config.yaml
arch: "convnext_v2"
model: "image classifier"
dataset: "coloured fractals of 300 iterated function systems on busy backdrops"
train_examples: 195000
image_size: 32
crop_scale_min: 1
horizontal_flip: false
cutout: 0.4
targets: ["colour"]
num_classes: 12
isotropic: false
norm: "layernorm"
hidden_act: "relu"
mlp_ratio: 3
inner_norm: false
patch_size: [2, 2]
depths: [3, 6, 6]
widths: [80, 160, 320]
kernel_size: 7
mixing: "cutmix"
loss: "cross_entropy"
init: "torch_default"
residual_init: "none"
optimizer: "muon"
muon_scale: "match_rms_adamw"
learning_rate: 0.004
momentum: 0.9
nesterov: true
orthogonalizer: "newton_schulz_5"
adamw_lr_other_params: 0.0014
cautious_weight_decay: true
max_steps: 15200
batch_size: 256
epochs: 20.0
lr_schedule: "cosine"
final_lr_fraction: 0
warmup_steps: 760
weight_decay: 0.07
adamw_weight_decay_other_params: 0
Rows from block 7, named by matrix and row number. Rows with one number belong to one neuron. Each number is 500 + 40 x the weight over its row's rms, rounded and kept within 0 to 999. All counts start at 0. Numbers have three digits each. After the name is the row's rms in percent of the matrix's.
# fc1: MLP up (model.blocks.7.mlp.fc1.weight, 480x160), inputs 54-107
# fc2: MLP down (model.blocks.7.mlp.fc2.weight, 160x480, transposed), outputs 54-107
fc1.202 061:537521478539517475470518550468495420481546487501420536492513492465546493521541446566553536509498454494479431472501493505480544536465496457474507515477480533526446
fc2.202 059:528568484510482508495504471549529479533497524457522487439456517482477491462540517494570532506570498492541605467506500549403468530538454549535486546446508520476429
fc1.203 115:439465512479589545533499528507427460468468442515479542522534454443540444464532544515484524474489512549560485509520508521456489559424476490578499496480482500522504
fc2.203 104:521544448491452510464514511515554502417450523484556499558510463508515525490453516479499516648555488530478459465488524488476475533548563469606501571552538484507547
fc1.204 161:481502518498489449496505507493545589599511528465515492556502478460460501469462556530492504475493497409520549483491586576513497487510506472505438600473452481471463
fc2.204 166:494448524467428517507418497533506637493523498504545460540574528531463497488527437465538505531518482501489478488439408585511462459460529491542535509459464515521440
fc1.205 083:512524531422492537496501562504541512507483436454475485525512439498518530477577474535487515492527474530494434478485494494517449478477475591478511475501453551489505
fc2.205 099:527446450454453510532511543512453452439482466510531491507524517517517508537519591483462528446505484434499510497585528487566499407498451545489473485565519465524590
fc1.206 100:539467509480533453535523517543527546502531447506508464520504501469538505486549361556509506510526548544511528573485509479487460509487587519497487455519500515393465
fc2.206 107:446493518481544526481523454469438518501460491446457487531519471505484552423479538486515489499435420520494508523517420456459485474452524512531511517524525485527442
fc1.207 088:484522487523523462501493527499499519516507537568391499529573478559461561456456484485395450539552530509495482536565517425554510496505444523530482538488516499446468
fc2.207 084:537550440473522502479426530481438491527469417530572493530458523431484516508511511487496476437457545479473433508429530590424489548470475565476497556488464538465442
fc1.208 087:568459440495499495450463446439494530467558393492525497489561542506532493459551512462484493486555497504486445535486495419509457511462425497445424481516551561501563
fc2.208 098:593503567497466489530494572517454424487484486548420498461474550464524527477456559530452478558446542552451495540529519474458463506533480482485548538481537480474440
fc1.209 109:527475491514482539511519490490534428509498523493529482537496525530531449506536522456479505518501499510477543534552535481455487516531450414513491497502487457498456
fc2.209 096:445568538478504553482504566483507550542514500448511483553493517539501550540513460472469556498439542508528475492496545517458525496522531479469474448575511514489543
fc1.210 111:548471509536484448528463512523519529452494485509543475498498510481499530538498481435519494490425542454450475539473470425505490520434479516525509533487484531507450
fc2.210 107:528445473526492465556450507469496543467506470527502503500467553457524539494443524486427489480456558456448479534540489470495494507551545538482564505508438534607514
fc1.211 060:498492483495441554521473505474517502471465525511511567441492498523471502508511494481570456513548483468476508556563483515519490534483507480445517550456484512543512
fc2.211 071:546464534532484483511466491444504489493561432446495531520545523473523487502513509506520487486504458517461490530586459473530537517539515512452544525526550500444506
fc1.212 080:508508502541552549539602522480566538538572543484549461426464456525498511515476489511446485462504448502570495550542478460466493584503569487468449463516519580425395
fc2.212 087:524499493434484506471480492508564506481499469502472577488536567543453455497509526519489447490481485515494513451395503546533501447502497539405490490627522450496565
fc1.213 098:399506509495500564519498474522526455487507538512533517564467448446487514524501488472452477505355542434503542519512418544531459529563456472533514481475425519458442
fc2.213 095:512515502535516547477455495500504475498531504500446475537438486477480479530541549428438570512545437496509424434498470553480474502476541545616539459545519548535525
fc1.214 091:438550518552596479474425504587496504485541414484532499560482420501500498521458523497411569465521524450442558465469467527407508491505505509483485502476467556545479
fc2.214 097:500492471499481523435515429481536489468439481577473480501489429549519570461491441543571437518533483539458513533484484619580497512472517529584486569562521517488465
fc1.215 092:522553506478502525402526459472479450431531574516551471455541519489516521449524493532550542510466597471459513490480473528539494484492441437410533516504560523442473
fc2.215 108:511444479546473507498533574410543491457521524531523444534526544539462496463494446495442539459480527446496485528501430474482527472543506506596514550497555452496522
fc1.216 094:518513456539545476517470510501499492538515468512536544477560518475448426495612538476473551537531546468464458563474514493552517465474542469496536555524381545465549
fc2.216 083:575534519499505533470506510540428520490453488542490542486531475454519531541449499545485505548460503583529513516521526542563485483522509538476438505529494460451505
fc1.217 066:425616572474514515490384544503449527514538497496445434516437450521522496594526451485504464453562465482566553556489475501475501440469495514521508497511513517511453
fc2.217 073:449466509492492531446459446471515482546470489520486526500399469524490472492531509476500415491468529530508504492443487429544460531492493443463437545557495462513543
fc1.218 086:450547472547537462530478548481456455473495526450502580544513536517386528469531553502524539471492487493462462487482506510550633517546581474454412522444523498430516
fc2.218 084:480524542529532527544493547534507489515458474579523553526460435491532424530429474517544529551498508479535553507444524498398500503468571454513534511522502477423504
fc1.219 080:491459578514538459504443495554512494516452495515489514490549520516551472477499533482521513421508554566431466498461548498481515523562421552473520483470559471420475
fc2.219 093:420497530477510508505607497541479522481552545517581522547564584487523531497494466478535573457523476453489467527455475580528509479518555437468409494496469491526520
fc1.220 070:469452469534488525524488501480475482505492437478504455421519530480426588536580493482426559551507543543552494511579512539459528560476527456518503499476501495443486
fc2.220 065:530516503582520509487524539487509445432531471498488490405453577535399507535443547507565416479452432471519483487450478452578492573426476513526576384451541523502601
fc1.221 115:504505552501543461495428456499502553522504485482528472499604465373568570516423505486482554485495519458550428506549496542531502525510463491482511459495504530507508
fc2.221 108:516584445572469456446503478488509477513490505514467481521585431509518489480452515488514549515378499501430488481507548487502468519538525492501476517514461509460495
fc1.222 108:481547517520498481504488451594516479441512482442503528514491472474443496545494531378483504546494488522520500547474587456544495483552538528496327514507493523484522
fc2.222 122:525416572500510477493468591501489515559502489548471551549507557517521499504466472430467481497503434523472450493427464493480498517453483467493478455506548611511421
fc1.223 087:447514462455468492429479559467592542538521475470482480501458490539567428519591528546482466534615499477473524651497491456483444519496496463490531551535452574466442
fc2.223 079:574481547480534501528525514522483570467532458505650530509529494484521500545471508556538505434523484517542450537521507482546522508524470508524574503463569527431519
fc1.224 121:558529488494501511525449503495582562460487433547531564456549550448492507486506529501447458497525469546497472514531512460441448519479469539542495478493427472514504
fc2.224 103:545457487510461528497520454526468462492518456435508477558507459513526470504533491509481474499500557468493540465454520493484453502530472506443553497605475424516562
fc1.225 106:470522509471462581533486586514405465521422538456514540411496495511459470573475474510451538551543550471473517488513589480483570439461595519487578440506511501446531
fc2.225 110:528465529475499499457551574487544561484488498505418493538543549532494556506540405501439489459471506496450528501466545423523522461483447520409501527499478533505403
fc1.226 082:518500512524487494511449525549521478456503411450465455531505536486426452544493454442510527520472521450492493566517534558460449525508539514430558460480548465482462
fc2.226 089:513433505479485499480481458492487475466444490515588462563518430491536556521487490437475518490510572457470552445520470575525474486481477509528483505487431500578493
fc1.227 081:493512599487461514561505540572416518522539457481489523502502525483493505439448547511507463462470511472495556518504485554538465529524557506540534512544505480413542
fc2.227 088:453492554432520480454547480465452512482566542497538502474434486450503520486499558497480501514557482508514470539547517529486541493455500459499481519505464511567515
fc1.228 089:505508469492556544486513588610415561519520496422551519478460510528497522536447487515469517557521500542532492505529487537548444516527516494497475472484449490503542
fc2.228 104:503570469524424557493518533496504473478527469484437467503461545528463512488507511450515463591465420508525570502551575426489581503466535468471553478459501535492479
fc1.229 045:530374515442509485494486551490509537530468544484433500526534461497495483443477482442564449522519512521487499544559418545467554450532531459433506489464526490477439
fc2.229 049:536551434542504502488506491538546429479523496477460457457505511488503521531530454485498475527435492446528517539473519493504494497440523484483463479485473525520428
fc1.230 097:453527507467450471561492555461497447541604527522501453509511507456512590548477584401483583514490495538521386527506504467520498534515470484528514523484503494482477
fc2.230 105:506515524588536509483574475485444480505456503505471548494503408589596473455555451400567503574510535506445520524521520501551499540535572491527545494478530510518455
fc1.231 063:487460486553552477512492555507452523546536479540483502444508506496564428458543514436540556473495561425491591456474513518519476471504480519476571492493437511513501
fc2.231 065:495580532531471558512508475624463501482466560425539471523490558521489509534476588418548488541513566565472446521434492537477489503476463531472555476558489536537477
fc1.232 104:502524469515545480512418464497533503521506451531542493467437505447490520455483472493494481493578483487539493526588526500511512511525480465467479449470495460546449
fc2.232 094:473549464490493466495576526493515420450488537498474427510466465502498488549544535399511485495453552488557500469469499477463495548466575539563484468513512475447508
fc1.233 078:466508524554530506520487405481456409514516497447516510453507461500489503540520464464581561473440592612441508511501533507504477500482464483468530483496512566429483
fc2.233 087:479570552415476468487497460451466417534505526586505547507438510552492534503495465506568553563555571568480505546468484552486471564498492461527470485523529547560486
fc1.234 107:490523444384478501515559519490402513502459428535486526481540573545460398508566511498507582463439485454497566529510462485542491499559495484502472484525445509461471
fc2.234 105:584495457562536604548503482535489458469435490525464470535520526511521443507494497434501551476544509524489454569498527468491518511483518480455522492471555581525494
fc1.235 085:530435460535444465518482468540455507479486481422484509429505424515394464505594432536493435498549480537526525518537509521468473453490438486463558499496502434498477
fc2.235 098:539556445505538497446533495487503495527532537431484513376539525465491505547483494506494463490391471488503522528575443505469498409549517556442532416460528502506498
fc1.236 155:559497480503492484416511529506439444401536488495520487461524544541506520491496480471509501474480477532480517518492545534439543457509447499464460544502546628496355
fc2.236 134:470425567445452492465468475495547540462504513493546563561554477506511417539498514464517448536531507506594450498525459531502544513525500562500425527462487453450495
fc1.237 087:512517478471504540516557550459521486516504451537459528478495570485489523500563428581500452519523534493581507588477481554506499508513530541458520447469491480436475
fc2.237 106:497500462440526538506505561478511484515476442468506453473558551535395451505564524513451520509456459448452536487530532530506478454441519452537518488423544505514445
fc1.238 119:555480524527499467516578482478483521477581497473484444494485467463525605499447575463508539537507415482506588562450440567569460533503533491512518506525439461481529
fc2.238 124:547470537581430533538487496483556517482478476507514530491493541533505500524476468477529432526468497498489564401615540468503505433528523482505483493469511539423511
fc1.239 104:525463380528478568510497488430527450438488499635568495493550517488448498498484506503607558480522540469481527516482494520475556515522429500458567601521521535528502
fc2.239 113:544476488466471438545493549472521502507447519527510462523587510515511510418496556521580530479477465498453502484493543434530530489498462448513534479515535485485590
fc1.240 073:553541509488436482485517485522504522425589499528496471500491474499509505514454496473534513452396570515479540491440528454464535500469507524403500530493488476491470
fc2.240 070:522475530402516546518451467475496530403493490467446455612497489458529469528533475499458514541467527477469417484476462472508558505551463511479550452483530456570507
fc1.241 110:471470504503481538495494545496507516487548470471542491524556472540476505477409520505325490468525468411505509547449530504481477459574467512361508532504466513524455
fc2.241 110:549501467482513559517531449435572506529437512501507445512547536478501439542472463517469471592503511547475544444478477505448469566489512518469506543488521474546457
fc1.242 101:458519553427587521456469463466510498492412564460499523561541461481499507471444552478491550518523450470472447491491510490513516516561372539524549524572485419463527
fc2.242 101:487520499526457450467490466470475534518518477384514537495538544514526516503502503473477542487467535607490550482480535531467497508592522452505495494532526531537508
fc1.243 107:457395430491482544620462417489432473541489532498493512466497499541442488464564522494428517506510533503544431506520513521547513493461400538507519519454529522476457
fc2.243 111:463497500489503525479476495546463462506506551474502565458571538541476468420504460479479499524489502498495494503543428523497469489426554516560433485505541543527495
fc1.244 115:504538567495479464465491554544429480488512522504545544513483511474553459542445498463481481486501554474523475479538451459537384555537485431485448493439519486449556
fc2.244 132:508521440504477489455509504485505455534533499473524465544558536487504495529452548425513478491495502551487563456547583449480505514470495493538475599535476496440516
fc1.245 066:473463461519507543487539393508442494477561493551511515527562471534560534504497461497531507524531501504470558446488450470533474498429539449538507505519519478485515
fc2.245 069:442477480511510512514479488476485437532515504558525500514484444525459512464488499531544603411448511461489543505519458511476473587519502576430516483567525506520467
fc1.246 124:513469444529529563532486484508511559492453545483478485530466463459493497429548519520504491551553413508474504548479513520488521479491516506545484604513479488484501
fc2.246 115:512554533402533565483487501454452472494496544435397439446380460507535455501497564467533483445456477502564514526465478489504469496573489516555534493546465512518558
fc1.247 097:551512525501444509518476485474525522493474516520527519496480509498465473491472518598471457515487540458519528485477499462497483545532521602495466492532459441479526
fc2.247 091:531509535478509482484522505565454526454508479489457488584493486487504472463419547577486532481479536483508581468519514509536543562480490577475516563568499521514506
fc1.248 142:504460512413497412482472533463474520508477476467445465555512537476468499525493486502505498487553518536502499540560485501445619480495523522483515501477527514478510
fc2.248 111:435487501568433579512513534507469434468473521502542430487553502476455547566507480511564431520505512440506492455454475488482442524505495441567521510520461574491523
fc1.249 072:495447532515456546559448495509497504469483530450523431517541519463431428496482510442506549495522539453478491639545485459533544495491531535511561511521533493497542
fc2.249 073:450499481454462500528500581525481516560548477494456516559508442593536480516525555416459512490500515585502517558433461458456583482528490479565511585497508532520414
fc1.250 093:519495488385540531550533503480456564545515454550515516459556581545496446423535498532466566430482419494403450516421494547511521517534509538491458485490564529492490
fc2.250 088:467457477566621504479495496503545425467486445490546449487508509432479518523432542505472591539528522436500468445514459508479484458509548450556545533482523501541515
fc1.251 105:500498438544483486515527522523509508532461529483440502522482551500442562546536545497455415514522490514527543454513543587499463450472470484568453605495413518438462
fc2.251 109:449550505468470535557420443472470489501501550447442462499499512544435515481513517382505527484458429511494557512532478526478534470506507487525470546543530426466477
fc1.252 106:514509519483522451597407456507468489532459429539512452519528455502487448521464543489506506542549563509511523584453475467541484486473493479508522484540490497466430
fc2.252 118:513451506484515527497546472490401509460500458480528552510489471521562584473492537509470482549433532500529531509539524489488523506459519528453477538500367596583509
fc1.253 122:505448489455417516511477488493450586510524424548493546462535545536462519493480516472471481501432517532505541510495480522528505508508437441503526501524564529565490
fc2.253 118:544513524453553540439509487479488503519538548528487507427458469464555511455577432455536560502522502445536520479462490441385539533490502519531504503484535558484510
fc1.254 097:510476482547529479442532437477500500449466514543503445465549472421576474495486519466490584534520428456549527619516489530479491494494511479483535493428397490499573
fc2.254 085:525457432504493442471436533518503521473535518606558555467494612441422439510486521464490500553489488545556518492512534473557510485531533524494484512525541528476562
fc1.255 116:591496531490465424552549511539514476483503555522531470505483531498424551474470542517505525490557548493509493531526506514516454471434548486480525480468532489445466
fc2.255 119:506511583540529529500546529491436505514484502522440525477498472499464448519548479499487489518490515565481537510479551463487482525536478436478506530525506534502515
fc1.256 104:510533563423475511474522531447501455467462466564504516554556462422474511472451445542492522503511498489462527538500542543507548503484518451510478497518593551517489
fc2.256 091:473530426576529587463493604456500489502572496532512460416473507443447479472506498512518506502544539488511522560484438486487496578515538484511496475507538470500561
fc1.257 095:541463451518480484499557516486469484498538578490483465518533485554513535451490561675465516486535549478482446535407467546560496502551499461505499520524493525532548
fc2.257 089:477544486508572445479463504580558489475563396472463526558454562490533539484463470482560509510543511489564529519475524568473434448565463453497380497487512557452476
fc1.258 103:525511535512469493521509459383431482487523469539478463462511556514552505557498426465529539480505495459468491518511503530545433592557477466422467525499525497522497
fc2.258 112:464525481472507497522428542535545576580577510567574503492591521531542491486529543467492504493487568519531485521500511500465580525486520492480539586472497486520520
fc1.259 078:483523541533466533524548546522449536559500458510509499493555433469481427447561501437572492506501507441476539554464503450525526439521501519470524537491548481456471
fc2.259 099:557511549548502519542461463528478540544509465535471564493450460537480490536535412479501483541454448515481525536535557446560500551491525497483495480499515482539523
fc1.260 116:530555508459441518533585486446506557522410536469450519539506447484553486433504522504479452451483459491462479503468533502500466486469521526495519508533500530484488
fc2.260 125:514439588492550513506517462552450489534498483459425482476536486508510485579484521517445518516494490388526473456446543462501491492523517506559491479550416549455553
fc1.261 078:532482539468516590480457503546478442545571468500501535539533429512492532478534495580506427496445501561439495560511453573502540503539447533502520478495459506569493
fc2.261 077:447496549523506527504514448491537498545521498498542516506513457624567479576484509480472512535497496560552526524516551467531504501517541551484474598485555526507471
fc1.262 062:520497543522498473476525476538559514520536471438621557451455515490523474500446532485517510505603473482506531509547473520481553449526534493528548480494528538538515
fc2.262 065:528517483511441449504482511515484511475473523539503419509437455571485508519456589483514437569479481416457459586459512564534507557455531458493497495429501475479446
fc1.263 120:589540518519472488474426435563426499487486497491519576555531452515493509419538485473516509406469536551520495564538472555492478516499464478514485524556537574498535
fc2.263 117:524518514560457442508430479483483480494421545504440537539500526494529507505513481477491511535516541557503474575505517498478572482586527468429432537508507468478524
fc1.264 125:421538524524510512499491507510448447539475478524505480486614576415514642523671484506469495519394578586463502493506562442574501507480518519475477515500514523469469
fc2.264 107:555522506591486467464534448551523488477490486526475441527516502452487519572413523554483532489480481516454498526340515519515544440546534565502488408460536478534471
fc1.265 128:549504492495490521535440499516524546573523502496528517454503442529473459510587493441464458480529466425514511430556488489479451526517453470512488509529509482537514
fc2.265 124:506518499535452529524561549457463517526521493507460529616472489519529491520543522407499501557483480510515569510473523476515446405417536445522495482571431407483514
fc1.266 143:507473472492513566517461448385502466483509489535538490517537508510502527454517504511501514504469577483559513492518457466566535593479496453466507522574472515585516
fc2.266 147:425513554495526519507505578536458506544523518460483529476525495473504551454545535508471512469495392537506525425538588519465466520522496503500489520559532434467512
fc1.267 097:521497521477457496540484540511455456520538476456399506515506565594505429561503571504563556436457534474525454503511526525469505574462496474548507471554521486447482
fc2.267 097:543545476537451427518473476449481487455551448619536539495506461488568473538502467527584485554493554466455531507525550433547494451462449501447514466559588458596499
fc1.268 060:515591436559464495487521522472426479517534519450547519489614546454425510578495567574527471501489516456485486522454500520488487476503476569513524525430503433481492
fc2.268 064:418508461493536488492533524409521614484457475440421549532498475482512584516424504505510537460476498466454544557498467547538542494530527510446498506458506408408526
fc1.269 081:501496527486487532552450529453498430537498517488529555553555467470506501463499455457518465557435500476448452489483531490520534495468513487482531509549475607500485
fc2.269 087:539456481464562532469500497514578530491578508503453502527497480481488449498464499529572485533490527479507501495506479500487369535514528537455581500448480532481533
fc1.270 077:574558475518484537518480502464550540466449526546423455458440517511499435482558506486565510496428518505491543534510521543543456483547484505479611461495513440529504
fc2.270 091:569445492540509498495505525477580538547530535536508524468485542605466492482490517492503469527517561495430501577529476455496478481475475435441504540491509498523509
fc1.271 078:479504487488434409491574463461450533508547472516534550455559446463425530467582573526519459511547473509455431520423450520522491390497437507483484470511443527594453
fc2.271 086:471502467480530438478522539518491500505421470438453562469457491473557524513472428486494508519421514525596605490596476516508511506479543459430508586490486526479490
fc1.272 073:504531509553518496577509508459458447497511433464456519463428507486453505443494559510471552533479504443568504530519553514433523514438490447501515498502461500494566
fc2.272 068:481500491556487497446506536505517417471547464527538493533552544522473504478518536497536577476481433517515586466485532558517476507513484495569546485527494530459566
fc1.273 072:460493449512504459554469455504558572455503535510488442556540555489524515469544529556455461584578483476467460543550505538495486556550506468502448570524506516445468
fc2.273 079:490500465504578545503404517485560500431497522507503456528451508497428604521460474411463572566541544539560513486478469496584502467486601475520491487578415485482469
fc1.274 070:492549466513493483439460453601492527486431479548510449514505446456455557549528480452496528523553472477470496539461552519531489571524439452498458548493570454513489
fc2.274 067:513465525463520507518447540430493485492492532411495527514544479515442526529542477465507511509451486492440462472568449569510512476489552499517470480530533579499440
fc1.275 116:488513492511482451506456508488454475419487511504493524477493548517503524512504536525487496484372539529489487533421537504483554423445522484539494469467495490557528
fc2.275 100:505465525466468496501419519487469462450524481553490493532481399487522448519449548576470491488465465482489517495526573470501516503594441533516542497532519472495497
fc1.276 106:508632516459505495454517474493457496448485545499551475467436558450431521578494487477585417527493510547513520460469498531525535547574550474525437515457487527499484
fc2.276 107:529524521528470606494484465559512484411499560543477465580501617560479456495538488543476503506541491542575527533474501521487471483453541457558507509529462572485494
fc1.277 120:513517545502498469465460492495561515492507478507520541495540519601472572375542505563479517535517456548517424565483508446489536506451441517511455484530541533517514
fc2.277 121:461547552505515515554447517559512457518419445543520531464469561447488552518416423563432494479534483537448459510518484521498555431539456488480504533480570512460505
fc1.278 072:460472508556481487462450542494493538499524496507442486457501551457438506529496460464476523535508558528498431509467515490543491506514470508473498539423486524435477
fc2.278 071:481455507462560444476518523490446504424528453458536499533486493439536515500543480465477503525494493466471407486499453503530500554607512559555534469496550474538562
fc1.279 079:479472527570515545456506541550502534480515515527512503475517447482479526502470529491510508478456447455506466511490493449577471476527499502545523573502523506403498
fc2.279 085:527471484512532509469488471473500526501539571558500467455486494481480513488525499482522492446477433479551508562485470506524592542499499558425491516497461577546470
fc1.280 133:494427493483513476476484497491484523506458490490570494495563486542502506496500531446425557504545435524461478482514558502459469499524493534487515423494481472411522
fc2.280 126:562563541528463534559507491461541437446525443557534510500482457525482505567471496505443451505463518532491445471572464508559475512496472465440520556482512467601508
fc1.281 087:469502442513468436537540475503547459524498547501477522534494508510436551490519481489503514471543563483545517490541566458520524431396579488441560575420480543487463
fc2.281 104:553428471497480503526544472491487504544492492561499515508538478487494455487553531571475445550461522508531549507500539429553512527475522495467513528562564511486462
fc1.282 124:475467471458473509519512457501522498491535497460538450495474459443544477514466518528599499531532499569484520474511531611508440541434573500504535468559542516578475
fc2.282 120:477503477499588540481481532478465486502475426493496512559469579439515595500501461579481532462493476495577466505489467535454444580427402477501555462529537467459507
fc1.283 066:541569514494502521456483471503495534510515481498434521430424500526458464456377468411541504552450438488503526456472540517543507575519535423515463531491575480561501
fc2.283 062:586513496498506510478487517508505475446503543535559502550499491603468525560507421524495492524505510569515473468471474564506512504457528512456480524482524483388554
fc1.284 096:499499520467513542517508489505460531468553512542475542461509538453422488561468574493503494582518522377485473465565551465472539481512556517535496538513418494491487
fc2.284 093:486489492418512467546479536475527450540500517532482467478536482574470484515513470470557501488562441497542534455446470503535395481510442524527412533536534499501477
fc1.285 116:540492477459523509481485468439449523474518499481477485517532485488543494565513448512487542474497487490430516455465535466524532451494482487514557565559527526581573
fc2.285 139:526503470382503485488447487526511521493555471509470416517485483541434533520522527486432427556467445485548510460566515456469461416531535499533500438569416526580531
fc1.286 126:444518501538495449479457544487520481483561496515570501435444500465512442560485542551525555530496511506534515520403493502577449489498540528517502486484442515576446
fc2.286 112:463493534466517541508444499474483486434476473500508486418467519537539542491500464491520527514543477509518506483554461544543470529519514469606481539432491641451534
fc1.287 068:585517523557501481478523564455443583524544512505481493609455468479484463457524519513506487492524500443492543465531530532547507478441520427541491507465435485517478
fc2.287 079:534469498476491524458502460539443493530570507565503515485464451444482530472593531502530467545523513541523522459493511518525597557459506495569519517514513476554460
fc1.288 106:489512447504486472491515512555477541516470523461472473472459506355459469554482541505516476546491527420477487465493544572462491526493519469446452477488531508526572
fc2.288 108:561585429473500485495509465402490471531529460513536560513483475503515531465472501524529522507505478502538487505481511475390497424544476399476449459436470557452520
fc1.289 069:463463557487514512489468484520510539526482487508535456436407551576409539543497501497489530493457537498469476465466554491490408452484591469487535526520500540524497
fc2.289 079:433564536480511478444531604454525507466563553566502512492402483494483477465549486538527510550564495558449511501599523429487483543453482474526518478496509548454512
fc1.290 092:515460497536408438504460402507481474434473511479499496478510477473484523499504564501457541495501560531516532468492472490528473554470381466541442542542484510513505
fc2.290 102:453521443599511453537498456464522461510508448479530558469521554417564508504511523503447532486547522504495423500484459483556566514481496446412491515502522437593536
fc1.291 092:497509441519473428512458536443544465491424512484511517557587549494481541566477501496477503435476516451442535465474534533457511487521531546504534481482451464433527
fc2.291 090:502487501432464480438489543476471464494491488430438460516521511473551571473467600504478505510552500484520562531469550494452492402413619469469441476517499485437514
fc1.292 131:529515531501481469379525604510493468477449486529508459448515526463450507472508493459501504571461500537509443500476541567476525545474532445493558471531514659507531
fc2.292 125:486531448578490514464528515556494485479545539499457559467489578529513542481496489472523522498517572411537470429452476524503512489516552449506499490492477439479481
fc1.293 135:504491474579500462472504527520506604479462497426494472583496544508457439497504483465494483448603508464471493475516501504517454526483443413509524483452489517464521
fc2.293 131:546511539465531465492525495514405545470529514475506501477523393440517531555548510488512500596581520479494440498476514463486553540555533573561437448503525436526494
fc1.294 072:503513522432490494539500508479498644515571368482505517502567526579471488425481511507452509566526467454514524465526523488537578480503453463517483531540530494475519
fc2.294 071:508476508538469529508444514613432416458486458453386569469553458430483545559496491473540478506428473548534489517476580464484453440466529482531486512516515495463498
fc1.295 082:477501520530479577487456533491526533450487537481557496397435524506514531515533492501474498428413555547436504508527540529570518478533536563477454494469489465511449
fc2.295 078:497440473565453483491509535561482509469458464514453555576460497465516467480509483479490519497498472512503470512441504530412512518445537529534467525485469543474541
fc1.296 087:482483503558523479510452535447547446555506511479542529440477524552439473439464497520505621541506534487475489538600528502484486490451482486491523541422515546472419
fc2.296 097:549460430489452477535501580495495458446514505560495556510511552477465504494487483536441511541470528523549494518445489469529495524414547474494542505539494432529525
fc1.297 119:483523456648470571586535492510473465506580477478548448477456484502490535556463456565512483505463478484538543417481539488527493582530458496586496518452463485459534
fc2.297 098:463486444567565508402483471496508514432470461500470519423509486504515499523488517533459519450500565508573489523491409458503546522488467525526495542495547564507588
fc1.298 083:408459566522509429478509542423530368432491483482510544473489457477525489519504469487527502490377483573519554550508512526509509515443505454569499475453466458536506
fc2.298 090:542503466476576517471480447495589422513503427471570512539452450485501530437498556481572456448513468536503475467471496459527532596531534485502417553404534463469533
fc1.299 080:494497518514474477548458531479452672529493504550537493466506504491505514533467507478473522451431466515494464554559523504506480477512512464510495473506488534490551
fc2.299 077:515488539586533421467486473442498511500539523474463493460575532517476468457525524546487523530481520486520482519478469532532457536518572509433584428477490507520529
fc1.300 081:518527502543516467508474528492477449578484498496500513446474440448525470486487512454521539505501496535495498531467662398471560513468401548508523484509449499496491
fc2.300 081:507503532582520441533511486492534499586523489518544497564450435523570546515525578456483489526486446442561480503563456487547530476537507531513494582531505526513527
fc1.301 056:525516534400503542504512522468460483469477554544518555479444544548501514529510536483528473418535515504442429496518493577483509482540449536559453518517488525516475
fc2.301 060:520525407566530501471493506517543494483444421523459511544504504447474475470564471549508512496494517507541463549450484476480456526509524531554450460506514535590565
fc1.302 121:467532508603536532517478519453493530463434468491460513441485531509531436451483491545506522456511449491471444454429504515515462443522478505529496557535477504460454
fc2.302 117:453430488505473522491504527528513514421483505564540514502452479496540475495490441477539514512534553459457499471465580542497458518455467497582523529553530495471461
fc1.303 146:498432514477531451547482510543535433492482461418496514585493507484545499508443515510479544547553515522512538507517424489482505496438513579510483545524501519526526
fc2.303 124:461484455517476466514504561488496468445549507481556505453518456445491480531481531534521469484527478540475480514541480463473461530497513403470486561517473487478512
fc1.304 124:510512535537508456522535479555504568541506539467439482446461489458472481541450588472618508505495478495491484490520520544449485502532541548466499520468451512524498
fc2.304 120:487558469503532503462429501495474537521473388505476459525476491486530571485473422553482506514473526477540447463579530554556471488540466482470501439464469579453484
fc1.305 116:513491506502522507472566522480494479559455557495441464430526456491550431458544507543502496444519518551449466445509577444494568513437489494450528488500394499452464
fc2.305 131:525448526539477463442481475523480470597477467537488486513504511517547598498459519436536513553495482492542517472476462494447561555523479522529453520553584522462537
fc1.306 084:509470464472463424420486555549446488480515473516498510523518452490468496499552508551503494550537601511541578469466487606412500502489451512490530452520424533494461
fc2.306 093:510517366523467495488531537522497498493477518459476540504550512506534467554507512497501489509581496580541450460539467537501479456461521522454475553550488539487479
fc1.307 077:460530531502507477552530470511518466486469441511508505489505585495496422464488573508459469519452512499544541498479519575552518451521510530410503564528511497517502
fc2.307 101:496549532526469511604506446500508499566555479464393483482454534514514443488550546534498462448444518503480538540563516495483467520439530502458464520558483554495440
fc1.308 075:516457498481508502448497504497543448440492545445480536490481554580430468493387562564545490497535561454448580484424511464509530487532478457415420449475521501549508
fc2.308 074:499493477600532464547451548406470483529422474514503461473467479562475542531429524538501556522409400510494497528513519502507521482508502419543516434405550508469480
fc1.309 108:435469499526536473485504559643545529479525472439505505492470547469458489565459474452492499533518491545505447410501542524550472543507487483424456522403493490506540
fc2.309 102:486553455545537502453505527516453471508478499510459484528479528554477474453464593515498461568518494448558559507517490447496574487471473368483475463566522501423492
fc1.310 116:406507503478448530521489504467473525545490493561562461490576602562449447538557531541472503475511440491390497526485547492463484513546515505505458560512442439493448
fc2.310 103:520462482469511497552486504569548514448388486568501478535511467465477527556472530457556550492519474536487519562448479490471451502482513462516502545520562518547512
fc1.311 102:431461426423468529501471448478505546573519473504541532475473525597534534590480424529517479455470474458519439497475511548530431467486565590508560527498531505501531
fc2.311 107:497509479463465481533439468500485511444498528546457514436479495493513461474551479522524493493538534474495429493462581448512456489419570493494557486564454435463450